python train.py --dataset="drawings of small networks of dots and links" --horizontal_flip=true --muon_scale="match_rms_adamw"
Rows from block 3 of a small multi-label image tagger, named by matrix and row number. Rows with one number within an expert belong to one neuron, the router's apart. Each number is 128 + 24 x the weight over its row's rms, rounded and kept within 0 to 255. All counts start at 0. Numbers have three digits each.
Before each expert's rows are labels from the 100 images, of 14848, where the router gives the expert most weight on average: "peak on" is the class under the peak. Only what is clearly more common there than usual is listed. The data: drawings of small networks of dots and links.
# router: slot weights (model.blocks.3.mlp.router.weight, 32x384, trained with AdamW), inputs 0-191
# up: expert up (model.blocks.3.mlp.up, 16x384x384), inputs 0-191
# down: expert down (model.blocks.3.mlp.down, 16x384x384, transposed), outputs 0-191

# expert 14
peak on: dot
router.28:152099109155053120118110144095108119152093124138130152092145102106095120134092115104141103117163148158114134158172152142151109103138149117150131175077125129093116138114125166138131130117130164134136164147145139094117112146141115141092125133138111102118126135090137122122116078161135099138146077138122114146122134148116134094138056145153129128145134111082127126127104159099125138143115122132156146133122145109132132144111140120122136115152141144109160137146100132119080145131145171200087146143172150098149154115126136108083143121117160106121106127131129113138137130157111130166
router.29:124140115191113111120144132107145118170093138123163130095162127131112091121112181107093125097155100164144118136111125131165125132147134135168133161106114111087117128107135121102119086133123135144142123105133116141087130120128102135099105115141126108095098123126177114151142078184118166151080131159134129163154145158076124116114097100170142142148150105075109102143086148139120103141126088134141103133092116111131152140154136116123135133143092128132111099143130161165098146124142162155129156151154154088148131123134196143128095116134161128127116118121176150083171173142085168130
up.7:141157128124138164135163155144092112109102090148138163093121075167094176142120121142151118136111092121094127122118109148130130146099098124089092122134149150173119164163119109113145148196127112064142106116171134160155123148160123129167143134169113136147156099119123120124173148109143147119064159146147125137090162134149080123170114149097149113139106120138081111130142140114158088112116106160134143104137135118115110125156144125128104109143122105151108085145121137107156089116122161162150154164092112106104146149129146105172106117107123130109167098185125096083088065146164125117
down.7:182146149129109162140109132103126129128226120092130110151136139120134100127110103090161126144100143122143135127108153109089156144148115100133178160132127105088161155121100143119099098105108105106083133140140089158107135082122129150131158145161125106140147132131136132129110139151147132142109123102183144130139085120122099116128117154125135115159091137123071122113089133149130125197121142122138101168126075122125113097138108103128127145132119087126173105151130089078111091151130107092153107141158108155139171081109133190086099127184145166115125161128176132109125123129111138162
up.8:146093166133132119122115123177145102111128125093088138128090140115123159136181141130183100120149090132127123113123137121119140109152142126136109104132148121128105137140162125150108127159163112132076135144079119097097099110106122153164100145112143144105179101131113154107130141114153072117153143106126135083189121110159141122127118175151116120121090111110139105165119137107121134141167133132144113155101119113108086151158096091164098172123143129104098130158132136106159111129129167105125138096083120111133106152103107152136151129142139085103157123144135146138105116105156151078
down.8:165100144103122138119096118107125112094160149150136125095120170147149111141138158144137136136128098136139151105121111099156095116131150142095106126121160131115142121141072121095094162120124125141108110172158118071117111127145116085132123149145105125143139102134116122121171110110105097132156151099105155094201148119118131093130140115082127153100178142168163123110133167087148117089116091145141123160117120128131137104125137126127149103137178122133096112125115115135153130048147179114101118118191121139150125115156149109139174173119142154166149105082127157100130106113153101119
up.9:132201144110090144122124119146160110114138148187157104131110056171089099124128131135136141131081125154146132093108141171135121149085112110117099164095097134104115090181136144104112150163147103085105094109172138110147144084155174108132105136149173124159163119131142152081094114112087142111117127094114138105108120151135153099115169174144105121118127136130114101144116196148105110107147177140099117123150134122116104129137119104143102132144147119128054156127101168105137112082133133109132148146103137119081146123126134104166176100112140137142155157121141150130098104115130145122
down.9:139082101120160110123128101097140165150148099141101172115148134118155153115120148113144129119130136119157144163108129117152160130178084110133122096122135135131120136091116136106112080155107091099125162102118157139099174138103125131181140137120125114116139117172164149124141110129157138155131192082127137097120134174096090126121127131142128120153129146066138129163128114169139115138102119093160140148094119114120110146160115115152124157135085092147156065136156106132122132154170110146126095168151129137130156154133163108127097150120130118089117132131143117120097135113103085101
up.10:146173096154132122163149128121132158134123127096115163150115148109120136104143114130127124153135156122106123141138102147128100145136084045119117172104158123143166141093119120134173135153138134098080126180132158185124111124111135127104146179123173192112130125142106138141049103148105081124101127138104111116094130145148136114111179155156106096129138119126143083123126120118138134133163140122146173125112103148167116161152142119099117084084113107139095105134114143144121105151123127109146153099101119129164094106128141135168130116159133115151140130105133118169126130134149122132
down.10:111139139111130129155151094061111145168167120116107093100133134111172092124092099138135146127161105136115149157061129148137146113109159111119166142113126168130083091096139146131115137139164132120128120074092098178119143108135157174125144127132095127118118134118120125150133136143117151175111116134140139146108156135117101113098162111110164117129106131117129089166151176115125122105162155134110148136136177111086171089113153112132133137131171144125120152132125116102140152116146107118153119098128178113158114108144139072105119105062161120086119130098117132097128122138140163132
up.11:104138127130101160113124125143109128092110155086126168112120130170167118125134159140128120076103121124121151140182117126128134129127123123146148123148071124122140126077099143152168175086150113131169147142116110114168149173115123144132135087163163150071149126165099135160089136093101113112132171142103141097174115138114108135115122106132118127130144107101086119105130119144129151101161128161180074113134164076139133164172085086146129134128075108141167114140153157137169107146115149115138126100141122110170157111133108148093152098123122115152131129111159124096110116138114189111
down.11:121112141116121059116136130087129147150154105113165112101126130105151164127116105118146133103150111162125082072086178168187117101138087118104111161109160095121102126158158129189101076118120118105115140131125141140146144129097148155129134140098095139138127081122119138125136132153103161138173134084150142134141138159157089106114116078120137105131116111161137150178095175140148103109159103120124139080135125140130158106122152146089140138110153110118118157137097130130111116107106160130139111152127125116128127156134150118113093136123128114116134153103119116132140131111100121096
up.12:125156166137178154147101133130141165144158126184106143088120112113127140143124103101133107160081105126135146166111128133112161106133117141120091147138117118152130122154123162083145125148117134109121122140183131140151120130175106108119108177126137128136120125151144135128145119109124128108174133126140151081099089115124134119110157108125121109106104148149131146109148172105084124154126144112138092108159185152123118132137124152114086164127158111109129143132161143133103153104119116109135088102142132128136111144159133105172119138029120108167166164144115132091149185114167080120
down.12:146120115105114113109113105116118156119110176126134162153152102149105138143124104134139123111183186164159087145140150110133108130174163109104134100119154132103124149091125107127136110133062125096121172161125100165145154093124121145127109180103115140160150145138161147134088123189127149149109131065143155135134161133120141146143102118112125113134123122153154109130189141147144116119111153178141132148078120121164127129149130169126127141131155154151130141168160056088115101126140118147110082152124129111094091115109131088101115143137105154087115153177150138100093129150104164132
up.13:100086123134173146120101084131166120133122151145114144126137145130155136072152146076119122121114151134140143083131145071114116118082125129108108103105171146146132133149124094107126146143151129172097144108136156128091104115157116102152099134092139149108111090157153132130154118178167096096079123134145114166106131117122139091142138142147125116148106133122139144146150100118121100152110147136115171131088133121135155126070129126155128141152124126120076124121121137166133146078104125110103118160177114119139113164117165144163146076121149105134139140128089081133154142133134141106
down.13:130143132145141135086116160163134110121101094168119112124126148114113192111128138103146127158109174124079114073113131116090115142143107124160125095098113159123120131105091132097135127141107142141120118084095139140120165102109104108139138121130148087149146145136097124128117162100129100152190127119085128124114087128113102154127143150120109144112112147137143132114134099134160127168151134092128158148085151130148126121150129130140149100162165115139094170150118093124110094125145136111136114163137152136088120137112133112152129138158142151158093157153158107113144104139145187130

# expert 9
peak on: link; dot
router.18:111114157171125094126128165175148146141144100103151129115152126135134124123125102109113138142063114116165080132128103183128099189139151157102140134085128136129152148092123123100032099158126125120118151062124111090123064135113139084124094149099122070119152121125116124137146142137168148120105092111135144136144111126112125150144121125086131132098079157116136125093146162133101120170116126114143099114099139139080156099177138134130148116170124121176133074129114113135125129112132179080095112148126109139141128128113144122129154135098141154184131108136118141110169139126132140141
router.19:141089123154128146095108126143139153165126150138155130113144170140116085161101108107093072137172119127144110118143090142114086171167110138118131109120122145126102161109121118108133075142146160125115140126107144090063096147136120119143147141137096088097139151098139118061187119192131150123148102118145180128143147113147121115096090173125106126116113165086167128089123154095141189130124097143102110111115120144121171092153129153100156115118127148113099103129120124133124124146141121092108183150126131100145109146142136151108129154142132157130186140085100128147148116114139130147
up.3:119123105112107115114159121120112117128059135120108150112111176127084125116051162159115121126095137117143119098154139176116121132135127126153144154145128174160164082126100120152122121127138140114113107131102137160094131193113102072107161132131140078134086139124067133129103164135202141137139108157108123112152125103149119145175118104104110164090135153112124139115086150100133089157163146095142134129098128114114164115106146124171100126086112109132131111143121121114125140168138164123109147137143136131140162134145105104112110120127085135146188115147138135153099154139140118126
down.3:156151150091063135120090168126083148140103071120113116099133139105135160119110094112115130163130119146123102140061151117122156133123101101143147102114115122123078125151153144149142154147121120150126151079163132134139126116096164071140133106148108147130106121122137104130171136132100138155129096138155127163137150139125118099131105153166107107139110116158132160090173120142158146089123109099108151148112093167096140117098123154102140146097124118164081160139135113126120115122145133146145161129196097152107126124123146146113132139097135173169139093155081157145119091112118112105
up.4:163117144127130120117111088143135141106165095133104160155092136161115145147142129126130135134112109148154130131138140158114144115140113134127151172109136105142149133106157144116145143081067135122122113155123123139124149122096120121139168063102108068185047125132111136132095091144115089170070109118126108139123132145158131147124131152156072111104108130092056157110161134137069119139165148138102137111110134138093127139140093098116143102147179087141133112105125113129128086129098129157146139146123159126161160122113091134127122150103132071113186114138095087172139132123150091111
down.4:162174148076138153124140130127156134169104111104143160102099133114173165126090125113132144160122101134126055158099150145086090198101154132088135089157098153119134128144160155146127137169119121123147113137125143135101129122151134190130117138129116111081097138145139145143127133147151164063174129092168079131123131161135118161109135156100152142132150148148138124107169119102068110124174105108129127122147089151137157107144114149104132162144127153110098131101098138139117101124166116106144111131169097108079163104161116133140131140098118134082104143156105128041109149140114159144
up.5:131186108097107121165144172148107142100089139171127129155118100097103119096145125129072112147149149156153134106146123108118133122143080158155131173114129137094118180139085159112143139120123098131131075116117125149158151142127139132121139108124165166147153110099118132073137091121153109118131126122144137088146138128145080146134098176138143152104122141105150111142089110151125078159118151144145149092132139129104106177148149141097087148101093149125095105130138092085155128159143137099144089090170124097158109131125111169142157172134121137123121108096121103121125120133141124103
down.5:127096147149070117115133101112130097086135133124142128133138120081142109143145098111104125155124136113142119124151141106139148102152108123113110146181159142098119114132133166133104132147157146171137142142112131103140140111063143111129146119143100112145136168143124128112136149158126125130076102164114115126131134114188104124118162096129116139122153095118141150142153118132151097133119147140165134125153162104184160153113066101114110137123131112152110133092162166107157103114154147145137104151108150137131090107160156118090130120107108081145108107104113125167155116121089132097
up.6:125100145089135143135067147148142122110144108135144096124093125173167137155129128123115129090151129147129137149141113124152141107169119106117117136163137165106119122119139135090102098078112123135141158165108169107156170128089131069142099134111147147122121103110175125113154110118158108136080123124141109096166123127091091108118119079121110156141141121136151105143121180160116146080169127109175140106129119124109137138098142141155137122079198131162138114131111133103116156104097177125178128122119091118145119106125149077141132124139129116157105109144142134147147142124168078123
down.6:114124094097103091155117138085111135111146126110095134154136137135130112126124141123078142142132150119120128101125111104125157110104136169132151135137135112130111168140097189129122126101132106115147122109139071101109092133104155131098115164105140149128153111178094123138137126139116128135131095098127153148094129094163143136166132116144141148107135199162101138133100137123158124153107084128116099119089145115143181088106121113068097113177133119119135136064126130110132123119142110099126121178112163146149156171105135142132128104128126146071127121095117130134147147139127171091
up.7:116097102090155147161152152134118134108115130143170093129172105099100103135152126154139142168103142165156114145119131111087120100105101145102119087124125137077134133119135079123144103145107140138134135126136140126141105104153165118150112170128104158116149104129177156148164080090122156132123181137145113132142107163063120089161134135167135118117120136156086138162206120166116114093104143111136115130114159177161130121129120091142131152137107130116125131125086137123133136141147127098119106109121183098112150116096158147142131115164109126109123116155105082158149133172147132151
down.7:156158093148143132138147093149178095132147122066141141141065122137143099101155131069096068105099175142091121111110116149158111138119136081160101170110086113145148127130144129105120136116099110122098167133144112186121164170109089123144140142114148143148124149140118135117109134115138104156148144123104171126127095113113113130120103102122098147132104137098155153148117100142160168182126117139111092112090141131143127109156167116143165137136141089115121130148139136125090164168113164142098126115128084121133114142132149149133148132079145138132143156090145160138091144098176104136
up.8:111123105087131152118091139151153097099148147134132162131122143071116102184097142100138109120100098085120125134162100179134134141149144130117141114104146114133124095091134145105140111135112092105143112126134138139132088132082125091124157109107125151143097123123148088096162124140162141119108150108131153129131175097144105116168101140119085204144141136097098144094126162095135128135124138192092128129187092182142118105108119107169116110147109152124137132162109086142154130077094099084142119128161103115117123141148125118138118092141116113109136106123173142130130127135152104168
down.8:141085125153137139107151117129140162106118118137091124152154176114155108119135148165138148114107122142130140122133111081116159127162108131120140163101139128124171160116108122151138129144171137111092110124132174098119148165136148120109125110180149137122114135123130144154099120113127160105140171138116091139105192131136121150132109113134135167142080143108158131138146162185113124126112129107143122118122100108162102129138106113144161084120118098130084143138140098137131175165120113126119190098117116146124122157089124124107130113122115134116109141165100130158094107138115117140
up.9:163138141118104114126125111125107145099134124095142114142119125107140090112158137160086148123110146111152121174125117114117120061092157162137170145116123103143178148150112143115106131105149140145141108125160121143089103122119090124076090129123127139134123119096114139129141106174140109130157177112107139126091151140109084115150114144116142112124103148099131126166111101102096103110151098112134119145163089111153121155118145115113122148130149136109123123152112125089154095077126100100123101090147140128102153146152088159145148102147095151116137130126115115115127148119123112105
down.9:080129134125139131118064129155145091180126113134104148105107125178135098153116134094106111132138167063140125146136152132175157087121114127104132119169138168151080127115160126140157137108086136138099106125145128148119136179164121124144110127127095150110130111135121172167118112153120141140091097128095122114157101164173171185087142137112141111144147093066138105152138127132097166122110104123131097100151158093116093088147153145135123082141124127106093146110136124170159160078126148145123128128110121148128111113096114116125108128110150083136133112122137143132159137146151150137

# expert 0
peak on: link
router.0:146120169123104174102113129051104126127117164136105109118112118107095109145096132114116142145115154141114152171179183124162130099159129159141098160150103145112110137141126117119113141091148160158112128136116113111147110112120107195107183144130097148152108145075094166095080111149104099118100097112110118136118154177117158131083096124127122114130168094113120117120098113094142123127136104119134164109141118131106116138094110149140151168099128192125152170082141143103113168120113118138111133112142141096141160089150128102127133102186116150058156178102133148127115129133125115150
router.1:106088134125129113120091151149138177179144138173154125120099100154106125135119126148145099139170115118128088100125115156136120166144127128116138097097119121112126167093135113141125080153143148146097141114111113161096128132136124104142131123142073132117162119116100089089170123121138128078145132069154113182149119107173154130093121134087163124122113106133154110079148183141114126148128129130136107102085127148118133096150125094114160120143147132107121095130133090092120101149121158100118133129155142110152115153161154139107130116122099102142144130176090111153130124130127161127
up.10:112117114113142142126093105134114097118141112122132141168114167154130074128101131099116146176167149123116129153105172103108138132103102120120173122088122117117131121078124111124118147088144099136138141133132127085088116145172143133127137130075125121120130113155103148106146129127148080196111165133102117109117119110134133090138129095124102138153101102145140101100093131122101131146163136122143106091171129120111163131129109093107116121123127162145142119171166139126132109157111115118123178112182164130106119177116128115057143101120128144107139131162092155073151105153166128083
down.10:148121117103142143093148143139103138098139138124149182115077139071140141131127114117121132122156148095145174092129129142137132106157116142114101144096121152116112128150161129082109108142117117159116120102138113140112162119145128103110140154117108102133113118147076137116151145110117138126111100103097164116129149131093134113142110163137123128156128111095156133111110121149095133134116136161112129135126129098141131186137130147130165192141150141154118117161140098154080142160120094112149111170140105108184142156123102127164164111104127094136094145106084147156085123165089108117
up.11:154108117107116140120121090128180168113122141139137107111142071121135144125138121112090160105149115140175130101129142126117126115151129126147135092125145083145167105151164137096131095129112087147090091143147135137182104140136126089161117122099097107131134137094119126096131092126127112100169104107139083099132156100126135133138161132140140104128140103157143147164119090141119159108111131123113114099165102118091093139156119105097139135125112113116112131145117111139170107097119118130109150152133134142086093100083139145140159154138138102144112155125132142150162134110112166132
down.11:105177121123107103123115153197146105139114114091142129102142134104130142102148100123150163140131132110149140106115086160089135146115143072126106096108120078148103099109111156097119111122120150110149158134136153113117167133084135134116140132136167153074118132184140144133123139110130139145150120140119091172157154119126124131129107128106149146103140130132151157099150157087127155155106130116131160099175138103162139113062113095149110120145113125133123126127152129139125137106137170102153136175145154099135087131151120103137101126157130078144120127109124122141130101161138111096
up.12:135114136182158108133142155180111101163104135127084118131107143111151137153172094124108116136120122167125123193125160164156133119105170133137114152116140115112143118125111129115126100110107104135164143088117148157117124101128137091136085111128150137112159175116182132174182110107110131103112106086132168140095095110123168136103152124146122105126112090147099140159144122137134154122093109143131182154121108140158119146073108103168093134121125105134141155101142116128162130127108154108110153139144164118187164070126150129105104130090130102126146116138130128121082127155121104125
down.12:149134138159147117142137189117144098119127122127176128122124098136107131132104104145179121102085133139130143097132126147134154150096148111142137127158114105129115142122114115122105128130132115114147151175135149126156140117122159126166125115148094118170094143119162158160116124143138112148114120120167126148125045111082133130178124131117144096139146138091084172120096128151133099082149113117136129097165120110115096148098141153087131154114118124162137110128135132113162143146152062138112100148156124107136102133110059141134161159104112153083114180135108144108120114138088121112
up.13:109121124127096112094140134116126113151142151137133180114122136137104142120119101111102129100111113129178116126126117109147098137090139102184181141083120110130123105139098132140124135109122136130167118162160099154118139153148139143116172137141104109129120138144149106131167147123121163139186109116120136124170129128139084129145149146118173128144150129088144131165150139116110127109130137109098150159083094174092162109183162148149109135143128137170126105123099064113130165120072111162120135132138111097156119093129120152088083157137108135116118150148123139119139101090129149106
down.13:134128135116149173120123131114157095141144107145117168106108174142149140110107119133105147182090132135156081130156176118141108171125105126125132090179128123107117130126165131106161163096102112121120095138135139115108103106108143129080116154110132083112163153098077107107114125099176132145111114065107119153153139188115136111102106146089121130133120179137139167140130099101160111114150108149136134100091095101131087120115148109125070135142138094125147117076117128089147123156095106068110114146109108129132125107149156115128120123138104172131123089148107091128091175167140116125
up.14:168140139151137097130143101129134078101111114117114105103119120121109145154081134163099103061088108162130143123115118127116144110134146095132199132146109086192123112156137145136130127160172140089124107153137116125122111146129121120108126136112157122136113128149098096105118158137128110179110115101134153116135157128130139108162102129130099152143133135162145169111123105144135120106120156128124161128141174108149114137165115110145130107141128129156075108158100152177140069135124125132147125138146111137166112110154096140104155127069108124196129114101156143121164113113082156113
down.14:093141158167116162159148125166145118161109138137118093104128111123126132166156151090139113101109136183136107124114134098151122143146145110124101103145122160106096180093108138087116135130130138152169156090156140121152107146083122139123129160109153096134119171160157099110143115137104130085118148163096091172117117096183149108113131152115113122118152114144147131122145066120098106119102104122140123124096148098121138132162148128131139132117138096115125102158166153136087116108129145123112131120115098110119140130198109139103110134150132119114106138105114117114117171157107158112
up.15:128149087132111134124150124113109134144139156110159156117116103114165099115115127123176131159179106111125104156127107138095118158154122123133148165086119128140106132116202123110102154104119112125121127154122143151148132172157158099112117114192151156133175143107121101138162136202088132112101124134116130091153048123129131118114119092203131116109142131126139157085151164127083130098127146149146116091140130103128156153150154109163137107079112129113104136144110148103102089115110159151158122097078129162126136123127116106145100162130126136098132139114156123126141106143130119143
down.15:124137114142110145131084123141117096117109129161090120153187123148102151121134145160108104146120142124144139127139129138098115078140118156105110124148210165153183126142125153132183146154139108109086103146142096108071097121096138148137123122084084088125121107100097133094130156115178132143158149149131139144124122118133114095109140117079079149158169126154095130119158148083140074123148123102136133147153115102122111067121098111132093141178125135139094130170114102136148140114102098138113137109126151085132119162143114152096122105114118142146110151150155115138104077159115086133
up.16:138200103132125128131098164155137129134104109175089189132104107134112146126072107131127095115143144160131098131091137132143120106134114122155137134118089151086159130162138109093127111157126142142146154150149130124139080173129133168103103091122142142127151153130147164153123136164140118094128123102122090140114121120155155141130115098136162120122120165176109132157132149161075167123115127084165148152142115124124134126129152129117125123139177131128127128168164144115114140164155161113153150093113124141134107108139132119106109115106117112105127108127133167136123132165107109157
down.16:153097104132153109097146102114100107119115140131119083095112138118117112123145156124130139129113119129122122131110082132132134077114104124113115117126112114067128164116159161122118137093133164114152142118116102094087147171122144118140161126154140139138144145167148130130119115126114150109153128147104143149130172157141190134105178143169134114140131090142161172150114111138178113126141130137138126113140138153118118118125121104135130139158138134093118111115118145183144125148130144160111123131148125073105104158111086157088128147158114095078153126125159055109134119112080160098

# expert 5
peak on: dot
router.10:131080113175140132077110145101118110156108147153119108110164126119104071107109084084104118126089109134135148128107129137150116149122141155164160127116136113119126110123121132127125079104117135136099123147144143125126114145142150133137117139113116129129125175120120131148099077154124129127115117163110135133121141127149195083106105170103084138121137142121129140141110124082130108124094117148146173104139107160135115117130139138121157114130196139158133136065166105127080148114131171146144135110177167124157121116139155088158125113152137136117127124163128153095157119090102138126
router.11:109086093128146131092115120139141106176102128142154127125120137155102128145074134118098135126108149115141099102134092120136096135138119151190160135094144096123119140092104121111142094146123109098101100108150124121067090141165130097129121100120136123134126131145163147145119099149147170146098125164118128150105129116134123109119115109150118166114113122135152121134138165096130124130100117136162140134103129153119133143182191144136139089178151081137103140092135132143115143083148160114103128138148117065159093120139162111110097147092135124169113106103136099093162134123105181176
up.10:124090151137102091179116131096111163164174133135184097082131138123056140122129129117110168129125122136098104125093119121097127114107125123119117160122094113131150125139139139120129131104138097094117131139111169117130129090088124125148135150107123131139086110113163112103119099152079090162112101123153144144130102148184121129114166129152171143075120139153124116148134141143116127117116114125137154111111152119111099120112158129089126136124160156095142111136151142162140125162178144129138146127095124180136092101113161118150138115143145125130119129138139120076117144122151108095
down.10:121104123118066143140131159137134123119139166140129119126149098132149120124133139172108113095168130135117171168112145093095113119146125146119144104100128167115107130140129120098127145139148133142140113059141142068165141140100179136095104097115134165095080118111146087101093148098156120092141109121100107131148131104122114131112127107094085109151152105160128093148164129125108121123134116143109147093134084121149153163124112140098156078158140118132150137144139172096126119119125136133162142096148079139097138149144140188102114091124156119069156147111162136107160147137144137110
up.11:156128170087108105100146131127150137166123155135147101124107122116141130138157070108170162133160147140113128125086100136159073128120142150160136128150173113135117120145116132109109090155103122146098164135099122092114141158116154114155101129162112169089091125127168140120152182149129078142129135090143103134148161132140141108148156145099158091146141157127158145156121126122130144119119147106137137106158096153184164107140116158124116124068135127142121111159100156131120126144141159113142149149130145134152152165107142147148113117153150118120122115149134157112107111140130140092
down.11:100123089168121157128113127067143172130119112110120179116115153139131134120144138142073140108105080138122124133126163072135162097176141153132118158129160143153101121146137090153104127156120143123119132127158123153088157129150162110138133122165150137153125161118114098129114164099133110122153171133136125118110132102151146140088086104115127153112142146101146126115092123145158140094101125115157121140095128144124128155130109108154134169071115132101116105096134136120103117098096188112144114110141152079117112108123132132158189131133147134117122097117112132109091146126117086134
up.12:121172125157135093136111113106116106090150109117089123122092121142147100148156119130092089103123137106075141160111125113174121127130124140092158150143181119124137144142120126113091114097101136127167133136092132090121106146138099118124124118103161143147122122152137120152121140151125114130107150118117123157134127144125155168150166126132112121114114141125170121139110102113160104138122127104141115124193114122140125146150113133103113178124154101099140112185141149114122123180121165170145139090117157112102155135107141111138112116132158140118115171141127094096107135166123128126
down.12:143143175133118151088154131114086103143101104130099124078161143129138091141142150162159128140102100126088133108158112080088133139128145133087135110136174146132160140110178109190138107132130137099112131106146103123140126147134098137113155087124096115138165137144156125101130114121129114130176186158128178118078131131137133117154107093113151119122093139127146111121138174155150161122093144088120128106163165094107150111132112114097153087164138105118157137134117099155161105155100104142073141133176148145142145079123132143097175156165118123131152156154113106131095124160110139082
up.13:110131155116128081132144151156156135142125071077107126111142157121134124078108108113129107093124143126094112144160099137136110148130155128110115153134135106146146133138137115109091117127138108123138157177123163121158142151193118123187119135133120151145144106145107109147136135147089150098138118116139094132099080132102149119131148139105117133138159120110098153136116146114107117112121138086156116109143085108169135100138139103078112145128135140153185139104169117147170094182112136089115172131148116130153133124084128104126114117118092108118135096147109095154085105137133126133
down.13:131075105111110138128127134116160123108136134109098052126139092157093120157133175151109126125163156102092122165107142119106147156123152114133154149137171106159118138125150142158128177125163133102138094108162126123143142135085115096141114132103133097108164151116133128103140186103135132131149144150099111146168123131138131162096096121164135123129108144112145159089137098122105165138152137178156148097120149125144148113162129124095142119130138119148129152103122143128126106108152161100135200109079112109132175097154129095130134134151157132132153111091115156094154135118119110137
up.14:133109120128097149121139128122152113077158104134095125108109124145111094104151185142102147141139136139127151123112139177139112100116134156146106102075147071124162139151102150105102140152157107117167089118123131148125118179088132116118154102158122120092167113138146153143124136133141127148167143126165151160138116121122093150111160119152121135128091103111125116115125141161141085088127165130101129043119139102164125122149131184094106061114103138107119127148121127160144140125137067144136141118132157068131144119186155149104147134109158137159147117094098097155136107122152136118
down.14:146116141137139105120119117068096136164163121075130177166125140114140094127165137121122121147108107113118144127148173102137143125153115113079135150105151136162108135148151109121112109105150051120115131117109170095096124137125159132132115121088141132130126142118144093145111109140127138169097109121097153086109095155130080137107110118111165135094155131141120135123136116109133133126111110073143145154170118111123144159106075153150128172100166133102122137143128105133139118141129131114129130144132124125110134170124077159151142111116133136130152142105134148118104111129164130119
up.15:150126071157079111129142133114098145127152126152114140067102113145158131182136108119090138138145138164119092139107107118107136104162144100121095139148084148168124113117093161077104134138133151111131123117171125180114153148127126133122119124155118139099093142130176118117138156102133196112138137156158128138110111133092154158136127141156142094156132123127092119103138129169131101119140131101119100098114154127124123165127115137063131110114147089121163108152085115131107122125134088143108083109152123175132125120161143161121120127107095127097090136163150081126178151159080103126
down.15:120117092161120110133116113122149168120161157090127128124143125082156142164118172106123138138138144119132167136124128098116073158076111120162115132144119080180151126113147116149137150097095146095087139121163051102178121085098138123143075111135136121136091141168135115136135137152094142111166120133124146089118163112110162085125130151136149096100090111134152124084130125166104145168116138156099121159089085126139106140174129129094165141171146168123149165135192144150115101163140154113131147135108152155145104093075128127107158131128128126151117145118116152124130149118121187096
up.16:076157099119094131060163122156174152124151128076081124098128113104126137084121123110133121131061072144111188154150137105131153129130106124144156125119087090139107139080126117133142111101122117152182149140164143125110163142119126128134172128132171139111169151092153144174081138134139113113162131139158122132126107126148130176113150108174118120102121049080156158139092135103114141169146125120155126133116160106152108152121065107106107139118138094160158110120122158110160113110105133109134128139091155155126141116125126086159143093123160083171136113123083111164147132166111151132
down.16:149150136129182133114138165133137096128136120117144135120099195120087144144114112125114113143129122149140107174093090136112171081157113139105135112136123089123157101118116119162123105120111101124157139117158132139124099127138122152128117158115084143105105107158112117069130089142139176147133118125127094131126139119115145105120102078147139133131144144182174149122135167158141101111143085131126136125115140148162154100161137136132122127136177107103104146130092127122098110129157128162114143134147117105130138156125144107083137155134110186102147121133136114127112132116120119123